Weights of a small masked image model.
Model: 1.37M parameters, 24-pixel images, arch mobilenet_v1, norm batchnorm, activation prelu, widths [64, 128, 256, 512].
Training: soap at rate 0.0036, 10600 steps, batches of 128.
Data: 395000 training examples, 3.4 epochs.
Rows from block 6 of a small masked image model, named by matrix and row number. Each number is 500 + 25 x the weight over its row's rms, rounded and kept within 0 to 999. All counts start at 0. Numbers have three digits each.
Before each channel's rows are labels from the 100 images, of 14976, where the channel reaches its highest value: "strongest on" is what is common among them; "colour at peak" is the nearest of a few named colours to the mean colour under the peak. Only what is clearly more common there than usual is listed. The data: pixel-art sprites of 400 made-up characters on tiled backdrops. In brackets: how many of the 100.
# conv: pointwise conv (model.blocks.6.conv.weight, 128x128x1x1), inputs 0-127

strongest on: large (89); white (79)
colour at peak: white (25)
conv.20:490511514507507502530475495508481555520510443461518497505518488497498425518509482467506480474501489498525532513488535517426507529493463456488495493528506509498547511523493480511522509473477469464486486489485499454454453497509485525549486523508459470507474514501492496515491522511509485515530531534470502499483532497531488526518471512517532525503508505504479500568499483518521570511511

strongest on: large (86); green (43); teal (42)
colour at peak: green (62)
conv.5:525503502512509476504462515525515497526486459494502475517460487463508460517522493493507467530520505525484502523519487480481533508486453501498492543511480506490472512552526471503495492523510528526519497511497479496466523491469552470461483455461569502531500526528527502503532469514510487485460513474477482484506495493487518549496461485462541518478437489511488453503521471492565517499502

strongest on: large (90); white (66); black (27)
colour at peak: white (78)
conv.117:494518570521508531506491472523515522540511510407494513497507495560508510493494490522497516495516476444458454502498539523452526495496491508482517492519483530473470504508539496461500514493488534480510486510512487491515524496479503504468495471478570457487534499542451496512527512469525467512495529502515468491517494500488507505481506475483525503518548501530476486484503476504530465473478

strongest on: large (95); orange (52); yellow (26)
colour at peak: orange (34)
conv.29:561538508503478467498496485515514438464508499515494478490481506530513491452494509492490491498526494468474469490513492498448513533483478435483469507539503498460514492554531477501478513443481512539527516498542497498510488484459485499543482518509510520487513501560547514527498485478494490510518454540476501462488508437522483518518509485478484508518503468510520505485515498538488521479528

strongest on: large (77); black (26)
colour at peak: white (66)
conv.37:503496509490505508519503475503484502505464502454493471512464436476515484498490531501508532515469496487498481534479511490576461494483507450476488464510502534484519505507424518501488514485523561523499574459488497493442510516534495498506510527478549519502472541468469508508514532488487495487496514513487493490504498499495503525506481514473493498481450478511490500480519512543544548510504

strongest on: large (66); blue (47)
colour at peak: blue (47)
conv.9:481523479548528495532515521479469523478517471458505467485479468507519442505491465520504465492527535463475486498475546529500489522507481476453497471509489464462503483492464487493523536506477483491536479541486466488489481500507488519511515478513549506520473524525500528523513488504484501496500466480482513565497486467485489499472545561510466503496445519469472516466494464500504476526476

strongest on: yellow (97); large (73)
colour at peak: yellow (91)
conv.100:490509555522495444460484510476500518481487525578502510505544486507526488531525528524494462479519528478525475487503474483521476486502515478437514467520472485493447516547488497505457479502501503534509514454490532494494519481507512498485487536515442506486524510539527470528476498519508493535524496482493505490493520501507517513493482475522459541508465486532522518545465540528509516508480

strongest on: white (54)
colour at peak: brown (50)
conv.4:482477512501468490500484480504503546511498507489476489550537525457517510459484505512493482490512485540459485526525500499541486484464512491521517518490517526470496519478504507493507489505509481492486515545510518488535476501475500461572494494506471478511471501475482481483479528513494394511504519504481506446483513465520425538524545489487484495492487474497449519469494518490497491496527

strongest on: large (89); red (54)
colour at peak: red (47)
conv.64:512477506526526510507464528483470454514428503440490508549521486525499486496471509485523489482530488517539516497537486537526520517491498561511524500508520475480510519486511499478493496551465475530486555535497501510519512478507515479548489487509550504503549533504489509478485514524497474512513527456491452510503467510530489506507534506497506478466529453518503554540496499528514496485510

strongest on: purple (57)
colour at peak: purple (56)
conv.49:496514489503506465466548518529549494502535478530470478516498451475516497472523473526475507490496496555472507494493481500477487504472483493509499537502486494496511491459542508559518508557484512500461482471532480505502459481516516497457508501498532492497494544487498559477484506502508505494501505473478529514485548500488468472522508526484469433553481511500480513491568514509497491546480

strongest on: white (59)
colour at peak: grey (60)
conv.58:463498559463488482511489472491493510511529505470497502506487513522499494538448490499471489402521507505513505509510497509521523464414491486512493528503479477470531512526544479476491494477506530484481462513525476535512511483509527465514505518493500509507498532510487486520488459482510546479503506552481484479522501495501519506522492504485469494461528546544479526451494488509474542486521

strongest on: yellow (83); large (78)
colour at peak: yellow (68)
conv.112:541486529459480548481481481517506474493515497481479462498505437528472474511499485554501494476524511508493505542519463473486508499503528491477492523502483459474506509472483526514483467531543489557486513530517509459543500500491502496468504509505483547470490512515515469487485562471496496488531518472482468482535460542501549513529453512512497486488485510523495478522524487498510475511563

strongest on: white (77); large (77)
colour at peak: white (51); pink (41)
conv.3:492473515463466447497495541496509536517493494435496471498503483505507489519481516525512520475492482513492503462473496508487500489518475504525512509546507531521461532514497487496494507542477501479489518498487511522511528442478535480541518509491471474503513492486472486468472487497485524503527487473533493482514516497501471453482505474498581517509527455481492502400521519526514537531520